{"encoder_arch": "transformer", "model": "contrastive audio-text model", "dataset": "single English command words and digits, spoken by a formant synthesiser in many voices", "train_examples": 78125, "noise_aug": 0.01, "n_mels": 64, "hop_length": 160, "input": "log_mel", "spec_augment": true, "win_length": 400, "tokenizer": "word", "vocab_size": 54, "loss": "softmax", "embed_dim": 256, "encoder_norm": "layernorm", "encoder_norm_position": "res_post", "encoder_activation": "star_relu", "encoder_mlp_ratio": 4, "encoder_head_dim": 64, "encoder_fused_qkv": false, "encoder_bias": "all", "encoder_qk_norm": false, "encoder_parallel_block": false, "encoder_inner_norm": false, "encoder_drop_path": 0.15, "encoder_subsampling": 2, "encoder_layers": 12, "encoder_width": 192, "encoder_positions": "learned", "encoder_pooling": "class_token", "text_encoder_causal": false, "text_encoder_width": 256, "text_encoder_layers": 6, "text_encoder_norm": "layernorm", "text_encoder_norm_position": "pre", "text_encoder_activation": "squared_relu", "text_encoder_mlp_ratio": 4, "text_encoder_head_dim": 32, "text_encoder_fused_qkv": false, "text_encoder_bias": "none", "text_encoder_qk_norm": true, "text_encoder_parallel_block": false, "text_encoder_inner_norm": true, "text_encoder_positions": "learned", "init": "lecun_normal", "residual_init": "zero_last", "optimizer": "adamw", "lr": 0.0018, "beta1": 0.8, "beta2": 0.95, "eps": 1e-10, "adaptive_grad_clip": 0.02, "ema_decay": 0.995, "steps": 17200, "batch_size": 256, "epochs": 56.4, "lr_schedule": "wsd", "decay_fraction": 0.4, "final_lr_fraction": 0.05, "warmup_steps": 860, "weight_decay": 0.04}
Rows from block 9 of the audio encoder of a small contrastive audio-text model, named by matrix and row number. Rows with one number belong to one neuron. Each number is 128 + 24 x the weight over its row's rms, rounded and kept within 0 to 255. All counts start at 0. Numbers have three digits each. After the name is the row's rms in percent of the matrix's.
After each neuron's rows are labels from the 100 clips, of 14848, where the neuron reaches its highest value: "lies over" is the class under the peak. Only what is clearly more common there than usual is listed. The data: single English command words and digits, spoken by a formant synthesiser in many voices. In brackets: how many of the 100, against the usual share in percent.
# fc1: MLP up (encoder.blocks.9.mlp.fc1.weight, 768x192), inputs 0-191
# fc2: MLP down (encoder.blocks.9.mlp.fc2.weight, 192x768, transposed), outputs 0-191

fc1.153 077:171130096120147096112106157136147133144122102115140137123112149137138094155108131130101128166115120200106140149087125130085116128122127152131122165131128094131088113106138142127074119153078122131129115116126140135084133155138116137120107102134137118146195127144113159137161114147107146208134111131142145134138143114107123159141123111128116105076119135157143144117139090105070124177161138123146153136129148127139100131130119138108117142126085110129099124088119144193119096076135096107160123139134094127114136057187134114153109080088134139133101121130140107104126120127090135113
fc2.153 077:158112148129114134138122159120102109119151099169149101146134127126154114098155159171149142132114156137154109154130099129116105079081155139102120098113086119110100128089115157108100108120110117125130110150154082164096126108096146112137099128121107135165092105083132157160163136113159099139101127146136088131121134124104125113111127093102137108149160129088108121143139133122126123095181134160132170151086181135138106147148136191104145157118116095139147121110115107130103144095180150130158106120112128109116155102125111083163140134162171175102114147145137148133157098178127159129
lies over: /ɑ/ (65 vs 2.5)

fc1.17 100:119124157126159112139151119122118124134209110144114136099118147111088128136128147136176129119141151166070117140119096129148121089137172142108177159159178066164114134124136129117129155128106140165125140122164118158128120099164134140125147154138117120128113165125103117165115082178111136125168172119141140142133123134093157116126126167106142122139141124128112071139151137117119169119145152167107113118166131104126152132120123122136134145153096123143146128116093107105149123095135126069170142175114148098135122133106139142152171090158142105128092156087135146147130136153131192142
fc2.17 092:118143114089138149133141098137103134094159105127160189163098140105129141151141126144146098114175126137109140123115156107072111152157116122165119125106103153136143069093108123137163109081112113110132147090185151117122147166068116112071100147113122136162117123098133132130163126117131134112118107127146123131153102126122140096133143124130090138109120150117145118091066136119103122131142139145121149141106160123138101132141131169145133094119132149163106127180094135157130125137098135148134107125127056107137134101132128117158120151133125150128109082109110166152139147122204143169
lies over: silence (96 vs 57)

fc1.266 090:164119079162109109129126114130126104064107092141123127127122140120139144133135140161084080131151116169125151159162094135102100178171122105135138148153124123145149104146109078142059160121119121128117144130117106138154169126139098135127104117109148139112132138175110111146123097151164133149112096113146116130152119132118124119137130168105155129138146108143149095140106096088105132125155123117153144176123125134164117101169126136118123124145073133144117124141091157156095116144119091124143120107135101118145087104174164113120104149101141071106105161152081119120122149071102171124
fc2.266 085:147136154131129135149131141138091153126129093162126106137148137093117135098153179160139124123162140124124130141153105118134095160170172173066134168155090111132135116178130089102104114140154175096138144177125114150141176155112114133124120133121156108127147117150126140175129112159130138129116112121094149116150160071111120140130134138106068119122104130095142091140081141123105136125162140166135142142094102139154146123178056141095129099134088145152157108160124091130141146112122105130131087116111096141138115148155140119142100102095114133094112121123104143139129146112116168096
lies over: silence (96 vs 57)

fc1.327 076:108143111138150140144144145214119133147130124130113082089144093150128116148112135115146146106157157156100132119122107121153124129124131105122146128142127095125126125172135141162088160165113148152123167127088113115146107150108133117081150105105133150104131128087149129117118091208127143125118162106109160123196114098120184140114129175129104129093110143132080135145138082150124145097091150106158149108099121125108133123135120128129092146151086147132104137123126146122111096084114119137158085099125153097111140150099129109120119136167098170138127168106152151130131107125162143088
fc2.327 078:130065121107162184098111107139109148131146120148067157154128169155122124126143136095139113130072149126145119159115144103135084113094108151134116081086152115135142140096151157094159160142112128092133112096168104129099115115105116139111079121118078108126097165099177130136127112121174150135150133133120102087156140140134138121126145093116136129162137123129116118133135072165106099098166110143122097143153185134129129169125151200098144122148119151142145120114144117183113102087117142097170150131123143093120135107108140116129131127130126112109137115129145116121131096121133117127
lies over: /k/ (25 vs 2)

fc1.645 119:087143160116147116138127145102128112120192120138132119141109167112164174128124168153158132119091130115146146131103124148161137088129140134152165125135132144116090136143149111128133104110105112155128095151128127126141108108164146138161158162113140072166134144138094124119123105111111124095083132126090138125110161120076081158173136143114092102154128132134129137102130141126121176122109105173068095104098078116129110079112084141145150129129135130120144138173067108150128148155141153092115149113104153124115131125097128137145171144143083148145084163105129137166128148143131131156
fc2.645 113:124075132124153156112130142112129126146128159122169140158096121167073117158113144067133150135137114133102136106088141124097143121093100115148093126098159131133154154107106146159185133135102143176131172072148165154077138159137147103096057095142096125126129130115143134135151145089098109102168114093155139157132087132141175143115144147164110126144116135117120131087135118132095137110121158155149136150165102102093110133140140139141098155114162151145148129086137089118113135131097124137134121098178103117141112110142086111159113119099123136122144103134146135127128099118110123106
lies over: silence (100 vs 57)

fc1.75 107:112117100144106172121141083119125132065124126131112132112125101140119113117122132130151119105090106132067105129092136127120148115142124114122123160168137144140113144082140135142173167113149126172143127154114126131158156125115124089140191126078151119137124119161133139116083115150107145119157127164144149152088144124108134180133144150124159108147078128147157119113116125147118142085070126155111133113093100150096145151096086115129141109122116142086102111142077116093105114125142117157149077181145160101069108152160163120112106152103113134109110128110118127121142095154142138113
fc2.75 114:160131130151122146139188090154115129114119105096106130095175101112083075093147134141127118103140112120091090112112137123150153149144129110119117144119162123102107164113120134150151139124144146105116160108101156131150136116119143099118155136127161145125133159121136167104104144121152058092110184103125138168105107128163155124139154161111144094126110126123127116099144178139094141127112145107102146144157109116139168089116094134144147146140142130115123139104136149088118134118122098138145067110154143177097117169146082137142136137097173126101151110096082148137134098156120180113
lies over: /s/ (29 vs 2.5)

fc1.276 116:095133128117138151157093164157111146125154128133116144086141135131152097125104112138178120091164131116106088133159124109120131078117140161146179116092132108119126141097145156155088142121134160130127153118114115152103127141101112110126144122115129146133111106075116138161100129139089148143141159161147088151124146134079162121119102179129130125162138144178122152155120139146166172099135143095095137111128157151130140149114144088124111124109131112094155094109151119137133121119125142128167098148079163120123126151097157121121127101196109174119069107113190172144130138136140126139
fc2.276 118:079115114112160164107117107141090117128175137174144124131128154154148183177111112072090125104144131154094149110118154133105115109126100139147128121132117092117162143106173133109167138117156144166130150108156100115101116141075114155101102119084109139099117113151147128140131115120129170137155124148106143086169111104085138113153130145150137157146168139129113127160086107161149111098131159173139119164149154141140140137124133146123132140147061136102133099107144113122108091121104145082160118145098108127164109123113143096157132117146125122161092159108113145135134123087095147107
lies over: /s/ (76 vs 2.5)

fc1.394 094:092131109134144098152113150136116086147165127123157110099133116167116173123123154128141136147162126196144192145105113161126130085106128110169121163121123121136129138159124120103103114134126123147132135127124130129122117121118148120131091118118108098136131103102102121112139125181108100142118101117112107137139136112085084140131122115132150135106137140116097143115131133108137108118109165190136132119086116133114114089133094130104091137078094095105097133151084091110116098144093104136127158076119103146177140083137112107151162124085116114162088200164157095119131145110084117131
fc2.394 094:121119092088106107125147162146124120153140115148135143157141108172152129139072138123113104103136134167105124152160115148112130148109139114119129147091107114143121109125120104138105087099101157154082137113127152133127136154088134078128106132113123140139124112144129166141158137132162123142113077125101139112174163098096117110125139159101116091117169091123129143099139164134107149139133148130160135202104159134133100154132111151142122148111132118121171143087119159139100120130134149129105133057152092140151133133157139070177113111082132128122105128171131172122150090075131144167
lies over: silence (99 vs 57)

fc1.580 086:123144145125171136148148155191124136116126120105117117092135112112094128166109107108117146135108114150080105117048135139142142164124130141118120167123130101127046160120100181117132097133079137108116136132150120144140090154136131124107125134144119117149124162140152157113126082119118144100139142160153110119138093100129124168128114124122141119113109132119168124098140122095150139143113183147131137110138144093138130125088102160116139112141141093164094107131141126173148078061111099109092093170125148090109126143126136107140138121117149160129158088122147131171133091119161109109
fc2.580 086:170115127152124139130109110116151166098177109181099158137150167092137118112151128142142083126110119165125116136088131102117118125093087128152161075120153116116124118096167144099120143124145139058113125135136071107128113109129152135096097115101146150105114149117133124093109098138155139130157149142158129088132149128099126128128115133166127178171149158117138137152115113120124127105185133128158131106099183136130171118099146163107144114138108138127112122152123146146115084109141148053152147153100153125135137131144097102105116148158164128120120105081140129142161128157146152098
lies over: /s/ (94 vs 2.5)

fc1.409 101:137122097130119099133125086107123137122091129132129117148115117141133165114138098102153139083097106142119136129097121127125144096129132076189132168153132143132108128129117144132153128117159081192121116140126121163126111104107185096172148124137140127106126135135127107102114166166130132163141161136105167127119155140136084103127136074088187097090134097110133136161117091118150127118123122118082137108150175143116131115114182116151102112148123149096105155131118110104121105138124152147135109166153127142114191157142153132118097174179097108162110146138167123144102160135125141111
fc2.409 107:147175126166123106105106094152114190149088158125080132115132065136128129085119120158104110102167128124097164143138165106160114139181123122147102120127123159140179090119125152118129180118157127136132141095104130124147087138084131090096120121119137108112086151110133112138120137148136146123174137130135154092140074105152115114135118112127114158135089143123141106183127097123137163123088123114121138128144109110140138118146156149138100122159128176127163142144125124104131143147085090178146129127166138146120143150096146153103100172161115101139142120139100112150090148128141145097
lies over: /l/ (51 vs 1.8)

fc1.669 092:142127099113128132129157135116108068142147148125141123105125151150102107134127165109083132135125128133125146087171108126143135065119124115150137112070092082099157139075117122126147068104124099140119127120165134086110105141119112122133121150149135126130091122118085142154142164074131095119122090113113130102131106146135127105130130149156121118149174129145117155152139164141147092150107160149090134110115157108124086119107147111144179172102146111112159129113116140087137158101136124115049147092131125132122145160142118137185089120117134131089113153152103119133138099123148104160
fc2.669 093:128155124069136161098137092155098101088131128139135162137124162133149128129137064127092075143152117109112122166173171144106136123158150134136120127122110133112132121107110117119163108106125151100115136115132133095141136179117083146131150138134108114114097173188140164131151144105147145103144114098115133086155075127141102098127169129134093136150112129105115101091104131160125128121130110148121131140140140130149098160139115170151144093159130157131130091126177159105103131121116121175130159114110147129110083118079158137122110130116113151110144149104064167129134118156153133174
lies over: /ɑ/ (39 vs 2.5); /p/ (32 vs 2.1)

fc1.699 052:140142127130107137136078156143125117151126140150128138139119116162153091111117146121116124166152121142067146157089098088101115071087096136153143139166158109110106114128144122131144106152120158150139153132140114149117136104187147126136150121121146157118147129159156144121081095134085114150179147120144117114105134133075170092122111173150117140153106163160089110132090081145133138124157108123170125131125124136133116130106129089129093126159100140090108115117151122137113082072117134087133150106132148125115104121113127124122120123116087122157181144136152103130116188132066131130
fc2.699 108:102174111147136120094130129164141140162154156091106109105120095130159149124112105112095154105129116129103176118144170126166133139195120103113130105093154143138150131117094134148120125147144143140126173111121157120138095121101121148120159129094118102110134134115111113143100124131093139113118139123098167119104090138134107127160137166123138124117062108150136093137103134122136128144054116105119121135174069105137120111112151088174136146153110131131139128164142126133149169137090098137152114125100150146124117134085142163122143169153113092152148175110074124164069131115145116138
lies over: /k/ (27 vs 2)

fc1.628 086:137083141158141120135094134077126127114120151117116162109154140113127125082135119107122114149142145131097141151139187091148091125128109124125102133130129112099114130116149150127169151125147140137148129113111128122086098161155104138136106121156148121106141121131085107116133164128103116128148123169155154145118096170120138074115134132136103146119132175158144135125117063090157123128142081064108127124147128150105123149134181152141098089174128170136115145112125104103138122189127174138138135145174152145118128109124117130108091148122114083165156117149167125101134187153084102119
fc2.628 087:115116129159154089135162091127122117093159076134108097082162130077106141113138125119117067156146115118111116157116171185151066143126139200111154106121125103111111132118153138140134128120123114095102125118140144131113116191129087093137122125162151112104120147132074114106136147102158128116112154139145132122145133109109123102110128145097112132182132167132149165070152140089137133141142111094082110117122142100123102149148122176142146109119124097151165124100114131131111137160122157125160129151131100135108105155123156122128171135159122131142116110094117160141171122146142106127
lies over: /ɔɪ/ (59 vs 0.5)

fc1.591 069:097154162151115150128094146150120150133095155124119147120155125120148142080141132106133149136144107155160144127119112116143135153142115127137145173160123134137124118170152137139132114144178184113150137145112139131142126115156136133091093104135132103095130099169138121132113160132088139123149112164134118084129181071118165125118143122160100197089103163123133151148109086158147124130111142144142106110122111149111149078100112130140100112062121145104140141158157110119141141132115112144094119114155102151137134154151157128098102091099141106119171098150150080125146204135102103113
fc2.591 075:072145152106130132134100109114101181102134107145100124117152155130153175122158135132148102080118139099146140144125122092152089149162149170141175155147088144117095125129141136112141153143156097102138124161148082142154128154136126141128170125126150080101122109150125123135101132134118160154114132155117127079117162061127136129101165126073100150107138142117104153149086120155128151129139116160093117137117145145120137122160096184116122052123114145093108119150132099139105165124109136122104100125108128135117111167118167135122128124134087136136112130130074149107142163151131133094
lies over: /k/ (25 vs 2)

fc1.542 084:142082119140108164115120137093105137117140141123126176146132099127125151105123121116121147117147135168117141131143156158096127130130110081111110136171134165149168113142173139127127169138190111176112151115100133138139136113144157139094096128129128126120194082131092111129129158109134131136116090097176163110130173096151136125126129111159176157067153110142133118131135104139161146160136097138130136154171156121119134127146148131119099159102124146073126151126141146187133129165172147129087122114139073175128116129137117135091114108116104121145136140142144117104126151077099150129
fc2.542 085:175109153121127105182137107087123095078129075159135132130140177084141158098155150152150135096133189106120141119121120115113132132114124133120148157120077121092091118121158093113126129094149094120120104173134082128161154121151138143145144147125172130150139164107098126116122135148140094104085129134123139124094143140121129130142131144107101104123173127116120123134146128129127166131173116171093102107113146091139136098142094159105108088132089125099098143138088120139168139107135148086105101132115136165120107129161117153170124160112118126147111162119146181149132151147135175145
lies over: /l/ (38 vs 1.8)

fc1.67 094:128133140106153204144150136185101109129164143123133180077110131136134116170118095118093123165158121169109143146155136145179111106127156140130130144153144078112179119131094128145139110143115146133130152112159133091100132141110107141121108155121129152126128124136127137189131113118129150131142104116112143122148139140133186118142109132146133158109126135090113092156118124160139088141155177195163153126152139146152088123136157164095148167139151166118134111153181132153149132079121131118102172142108153117109107135115104128145145141126104127096110158145130122160134129114078149120
fc2.67 088:138124139146127134132187123158102115153163075168132140171117126097154158113135118124126107106150121163117168135151131117141102097137111115128109111142125095129134084148132117150106128133138163086129150156138131121146185135089149116115122154110126102076135151124133132119118098150125114077102146118092126116134144113126109141151144177103119136105170128096099104090103154122111157121171152155162159090094126139131108155128108174129121157149112145127132166179148157126109121117105131119125157107087140144114141104133105161118174156144071170107069150084100110141138136129159170135
lies over: /z/ (48 vs 0.6); /ɔ/ (32 vs 1.9)

fc1.479 104:158119154123139094138113138149142128164132141125138130067151137110100094120126131147146148121117128112102114130174127122111135128110195172119152108080144102133155140121109142131092107125146127096137141063150143129096111131118114119118100101170090169149094142078107136155147150138131102123120156134122080145115110142139161077134113110116112107137159117147120114168152141094114099124139147104135157163136190102161141152130180145112122135141140130135157115099169130100144150117143110123197111134144126136157154151126128153160140100172204114104148122141146145101123129159156146124
fc2.479 093:132090155146134145114165133163141081153143114160134100107122121128090109113115138113148160104086140169076092145093155129111106115097120157096126107128150089121118144141127106161130163100117150108119175127131109172105109124149077121120107126150120162133132137105158141111106084169151097118155148106163126137160114130130168165121101149141121135151130151099080091113158138114136128095163161117137097102116148119114169185125168160094126142165118104146103128108137142146122065110119111098155118128123149105106144139124128123151158114109145162151136102096171149141141110141084132094
lies over: /ɑ/ (63 vs 2.5)

fc1.424 100:147131145129128116121113134118151114146129107099131107154136161132134124101148179138122109130117107151105155122078139110184115132112134120114098161105175129140094152157129130145172127129144139119128109164145121157116102114170154160141124108185149138122160140095135131114111126153123087086119188126107154148146129153132123122111131158129085096117120153129136147127135109142131169147146111121085086114140124083098148155131124150127119139177098147115128143140148148136160112077140158103138108093120159203087128201114115134116109129128133152178161126089125156163137145188139108131
fc2.424 105:149133141180174140180131128114104078097145077136142107111175143106131137117163137111128113147164191108140160125105128151134092143117095157123146090134136122109099161140152129150129101121137137105094133144124110115112123169136137111161085108155102124137141179116137124099131142134154069085071150139094172129140152105088121149110137125168106102135134203098145156116119116108123133125155127123114108107076117142100166097098105155119107109093123096134118171110120103140149113137116153107127129131146121152102124155169125150131115152121116159122159106115155127119167142134126114118
lies over: /l/ (31 vs 1.8)

fc1.364 108:124135161146118085128143136152132159114135136114149129101114123116153147153128081097099133136127131152079148110115144111102132115134102163149092138149111169098152099068136124117136114109120136133125134121134120124133140137049140135135156124093135120128114108082129123109143108107105190161168064203173134140087132115082126192119115117147132165155095122096154093142094125098146147109112130171161135125117103136132099172116142101110102126121123119125092129119101125161128112131146103166106121149123139122153132066136141125099119158152140152142091133130117135160122110102099135133
fc2.364 108:132130116154142135115166103142121131121121145170152128129122148119098114100104104140123165120135143127141090118190085138096103087117118172132133098122072109097170139164140085119109099137179113103104137098125124119077143138117115114131113128169125118114112125099151161108136155095117109104089125132105133117132128127166141129141153096128103125101173150061101126154124161127130135158160109100133138142139134129173156120136172126098133117133156109112101184125143168140089139167138134131145126144099110134092179121107102147140158119165134175148110072147166113130116120086150143127
lies over: /s/ (37 vs 2.5); /t/ (36 vs 2.8)

fc1.283 099:162119111118127177129126123067106135082101138129120145173112128140145123114143122124109127107139135141130143119174141082087122109124098101177098137132123134130142103123156081137157127114146137167130097126114129123139150110145151133146137140124142147104152126143148108087117142103101119097141114127123171102125149170112108118138131143155124122106145118157095144147132081158149192147111071122117143110156152155117119104108137098147110154130157163091133145153146137167157146152151190105076097089122159166087121119111132105099100137119050155143107114142132132097128158092129144159
fc2.283 092:141117146124116103149111118129137112154159133117151133106132191107106145125139148164131120098143132173061144143113150110119128126126099110141168156131134089114124084099162116109129165112152134170150167131131131132120109141138124111096155143131167154121115154104100101094132110166134111109156141133108172109138091129096147138149095176145105139123124147105103084130153128104144183141105161153102099103113120084151169125134153126120103112159076157106112131121072115110137112144101083110137092145125126157112120108123144112173124149120115109194104157125144174150124165153112146104
lies over: /l/ (29 vs 1.8)

fc1.216 101:123147092112126125142165109101154131088149131107140115169115164113140130127138113118130141161106128126154074128139112138118138133139127112154171161128152112118115150128128150111177098130072128120135140090132155112130109139154107153118156118138104130108084154175119134103150129084136134143156136107103116131167068150106099099151120097164112136161117107110121148099121118133156145108132150130113107151140091125143130099107099120171146127131128109182165114120134154063126147141146115100157176171128125109140164070124158163156093090109127062096129107130101116160121112150176130131
fc2.216 096:135137097086106106108091148129146160094100124147132116161118110181179121119135107152117094120134119134159105140119119136088144154106131148130140105094148122169125109122116139167107121112106093109090107123086113156122111096081139098123160114108111119131105134134167147135142142132177133139095120127107104114195146114114099115154145120122145095135107108148123147110153107155110123120116127067138163181123189144160125152098119158181144110139150134109109194131118141148119107143111163140163118095122151129096150126129159081142104141150117171093131143160122121117133096122173145140
lies over: /ɑ/ (39 vs 2.5); /ɹ/ (27 vs 1.1)

fc1.91 104:119147138115112083135152136201123162158133136136140128077135116113105105111118116149150129127135130130143119133145099108143134179113156143130146106164108140145167109146136127102074124131184137110145127075115149121116136142101110099091135148139112134129115100090138125135129119151129109134106135140132099114136142078124140111107111096103151157105100122085102101154121184092133073160143141122160141149099130165200149127126164114084120118123116100117095140130120165102101127138104087144136114115124087135144213147119105117129153105156130123150143110154123118103124176133087145114
fc2.91 098:105160143155116109168129144163125154093125130158130138153165135136118113123119151137150130109097145139143107112135107133119128132099091136190185101148086127111062140168133112148092111127123142097165142122115108174106115108173135110173133103150170147109154140134154145122097126145111106145088124139107095146120134138107094126170160114148118097129155158072110167122149130119102180121159115063128145155094123143148157116112120116113105071139141126110096140128130129142056106172125145124140119099138141094118145136135101116128128149148130146145145106149189116141126125127119141128
lies over: /ɑ/ (28 vs 2.5)

fc1.445 112:081138073100135139118117140126155119133113129124149139170106149171126159107098163138159139080102088133132109130112170131113138132114151103149126207067112133158120147161140134149177122111136122183122130135113146168144110097140118144115157121132159124128117119102116160137132173112118130156126126113094116127159136162123107103172143093089160117107119136196095112122156117148151140112122129150074108141149161162114123115091156128160117141147140124104133146125099146145157137110094153117145098122141131138124137121099172096182110146090103111128103160130161138161143121137125105152
fc2.445 103:143134159170149067170130163123152111165108133119148095090175099121128121151121144128107175135155149123136175079127097126153097122083112144105110087124112113115141124134136142134089134132133148136135128131145119101089085182132113141123094102173137136127135118087113140146168155111132089131112125156105167138101128128133137116072101111157090136105176149082129163174144126134121097107125133133130140129126146124100126111150137165112132123117130123118138178061124110114152157118141101151136107115164104168128139161136120135156118138140137121168155125158153128113152127083082091117
lies over: /s/ (44 vs 2.5)

fc1.525 110:137136115110142152122111111140146140134140148133133166169120146182117160142116096094087164140134128149108153125114122088111150096126128113136085198156112115126107137159141134151152108186112136172146120126129127130098112128166154142119128115134131140096179138181176145120114117134091163151163124102104133112129126150112112112145128107125141123078124141161087099129104060150111133129145126122165140155133123148139144131139148143119102131188121151105070139142195137135125072093102142115166116124131136114110119097133123109134125121139124150136173150160160124100120148121067145132
fc2.525 116:176129126127148093130099130125161139136152105117132137103133127124175144159122085131093112159140169149101138141117135110115109114110076198100142094116134138136146115083161172111132107160115114135118139119151118101091092171076090165092105110114106142104125132112092090128167141117109181143144102163138109110145095132085128094128090109112136139132121134135160133147096077116128089113144111123154150143142161109161081168130159159123136141161112142130123132103123114160147144121129135125183132155122141129116113100128147107153124169205138114147123140145118144131127151101137118117
lies over: /k/ (31 vs 2)

fc1.466 109:145122105118129134127155145122109053119135122120121120141142159141121104152156160151108114118093101114155135114163102143145126115124127090127172132077113102113129156076114125116132095116127085149115115121128130101124108129112144108134136141118123133118105109124104148173138177080128118104119122101114112109135099149142086112153135112143124097167172119150139140150136162133109107155123139148072149112122148104145084102097104094141219168104134098129165114109108124086123162121143130119065122133133108114140165144151141124188121118138137115105104146137101153166132080156156116162
fc2.466 105:119178122078154128113123137147117102107102133138160163121105129153164105117120075129102086161160121117129152170137156137114134114167142147125110108109144138137156122113107118105158085103106142108119116144137126094116112175129069158147109131129089099147081127153133164159162149098134128113124116100137131087157089097118117112124158097142084151164100146129119091083105141151122119126124114146131158151134130143130082104110105166140156107144160119147160124137157147110160153100116146192117175100126138128127106134096156120137109106117119152107158157117069134123124114134119116188
lies over: /ɑ/ (85 vs 2.5)

fc1.725 100:126128131108113116111156153100114135143193114139133105115113117131149166174134134087119129099115163134075141098095128147142129119142165115119114141161131133117135142110130131146155164102119123165113122140152113101128118147082155148120157134085114068132127119116109117142098090119141153115155129150138173151098165102107163159113137157105155131152132109114150097143121138112135142093120169202142114104123091121099124153112093137137160129130060111154103137132086104126144137090176103102138093134101169124169126124108116136123166143171139160108088159091100150139118093139120138136
fc2.725 098:123115162109178155123154098136063094137140124133152135129084159124085103109129161121131132098162126146087116136134143122104118118126147133132129093137130105157156141131155128119155146106145149125154176116152143159120140158110107123091082149133087136149113127109118137159137110156119093085141164080134120127147105105144174126127135158104124125145124155120095068122143153106089156128153136145102128149172137091154142113145131158114105137143131139163161109162115103135144134104105118122142071126136089122158116136089097124155146076135114134097115133078083142142114155123151194155
lies over: /s/ (54 vs 2.5)

fc1.548 135:128127148115112113119114143165142128152177147111146098080105109109109136141119157142085126124124144150120135111123123141119127188107157130088150129133126068138123117121114147131094120127169063103134143136124148104148094112090089130094127112094100137146116107143097111131144099138142114135088108132115078140118147106154139093113111088099131130127115128101139098147141141096126043118111178172148128122102145126151131143132162158103128100125105102137071148122109121087121150111139086153160088153132132103166143143139116114166139130120171069105138150116101108140126123109153107088
fc2.548 122:118074147128113128139124122145125124165128139157120175140120173130078109141133173157175165101102144154058129140104129082149154074131114113150118140141119139124101110112132098110133156125095150173143148118140141170108140148178130094142144139160162153164136154105134122118117110166105114133165126135138145155101107175124158143146124148135105124113143109105103112115144138109107186113118127127110100107107126127139109160162142105108076137135133150123130099118091108125081077127103082122124139103166119094118155110141120122164145146110110119184125112153170141134107124173118109126
lies over: silence (100 vs 57)

fc1.462 104:197140104125103159133143086082140120113175125132127164097118126101112148156134110097086102174130123127100140118108121158147124106151128129127100119183141127114124120089124149120174104105134154141124132112152129078160156146140146108124160167119129136136113151166117081086126113105131164107196104123158123139097100143114103126119104116151111145170132101076178150127111111121156085135114122192148113105119102108135135137109138104111149161117117163172117121146120124084117138133148127121114193165110143135134116092155109159113124158143166112134127123129104107140123147147134129122
fc2.462 102:145119169154125113116109094111129142120140142093122096116115128084159168140175104146117150104125177109106134141140144113124146126172107157120153141155182136113144108122121125131102137131171127120164108141120156124151136131087140126152143133109097147104134169120157094094142094167128127097137120130105134136086134154128110175147097123117101131131090113117152108163112114098151133124108096120144136106137067101163159116135138118122093098164152145136097134142148106114121127154116096157184118167105201124156113102113130161097137159169112132158150123123098109108075175113109136088
lies over: /ɔɪ/ (39 vs 0.5)

fc1.759 107:127115161136117157152108135137109121117112137111124141107109136118157138117126135113086122095143123115069133115148128092123127089133143160133152104128150096088168115095126111120140176126147156165138165146128137115143139139129115127102152153106138129117108162138107130142134096153146133106158160116123161137112105135113178134112106202151111146171134132136136134156138115167114105112095155161119126146127090127134147114156129134122124192169133157074117075093164122099142149100104115124130108144092184178081078159105125098154083119153115101147148143124096170113121160155141149116
fc2.759 100:122140112084140146102101099157126110097142143131115157150116166144148165131120115167142113128124096097122192140128160111140129102124146121139071138094103128122143098099133120080142126096124126128140115119165088086153123111074126147115164159092133134151094116113154127153154122135135160135130155148114126074146136122157129128149147157124119156126130142151104115109099138183102122144073096181090111127112137156157107104128119133125163172157131157101146129148124147131147111100090131144094131108098155141093127157100117112141111153101139120123098169107091155172128118164188147148
lies over: /z/ (40 vs 0.6); /u/ (37 vs 1)

fc1.288 122:133099111092094160115151104122121154129164152124145119157108120109115147135114154149100165126147126162125113097123141128119128146139123101118094129149061122115144108149157162099142120126183088144147134138113137088134129127125113087066133139098136108143140096173122124119135128096112139145107097118140122137131117125156159125128129113135177182120103129105128088159133158120135079164157155168157140122131118136139131122141187111126132157116058093144082122119103119092114138148110103144125082138121113147174160112147121109187152098143126086132105095122091097156116154092107120114
fc2.288 105:125088132116144159165155103139101149099155157173147167116127153134058116150135140125174106149097149131159098145134079146105151089088107116191184139166100102134099129135125132114141100138117094126151104083138135139122156124149134108153136126135099138122100126131147075096115130140103127151122122144143078147120146127129126104136105095114164145110145133124088157117141123127129136155173140134139122095111154160147128142125153113102108102100170119116116119126133131150079105140132156119108157153133114064142178121139089127132161130120122178123089123150182118140149126147135131090
lies over: silence (89 vs 57)

fc1.432 084:064151161170137130162093154174137149128067166130130142122149131150133128095105112097136160127149120109161136101141102105164132175123146142139151153142119142136142139178130153169116117139163160102152158133122125120139139110138102112091114105129121147115117128145155138142126149137097176098107129156106107093126150109135161112108125129136100167103107153118091147131141113137122114109127134116153107131106134186105152101107118148147118097123146150102120159164178117079134115159078136152091107080149128135107131204115146146118092121126119120114167107161180108128146159123128112130
fc2.432 089:081149151098144152123114115144101164132144109161108125112149163132146153126145127120118081117119120138153151164096141101146098121141111157144158128152109123143118115123155144098160139165155124077143100134136075099120121176143110143083143111127124097072100126149142129115116140127130161122117130158100108058160147065119137112108157125080084182119133177092108147119079118172141130124157107166112147122101145150137137145124099188127142072119109166122101132147149124135109114116104136099131135140103117123099126145105156128097138122146094150136125117121106139101151158147105112110
lies over: /k/ (32 vs 2)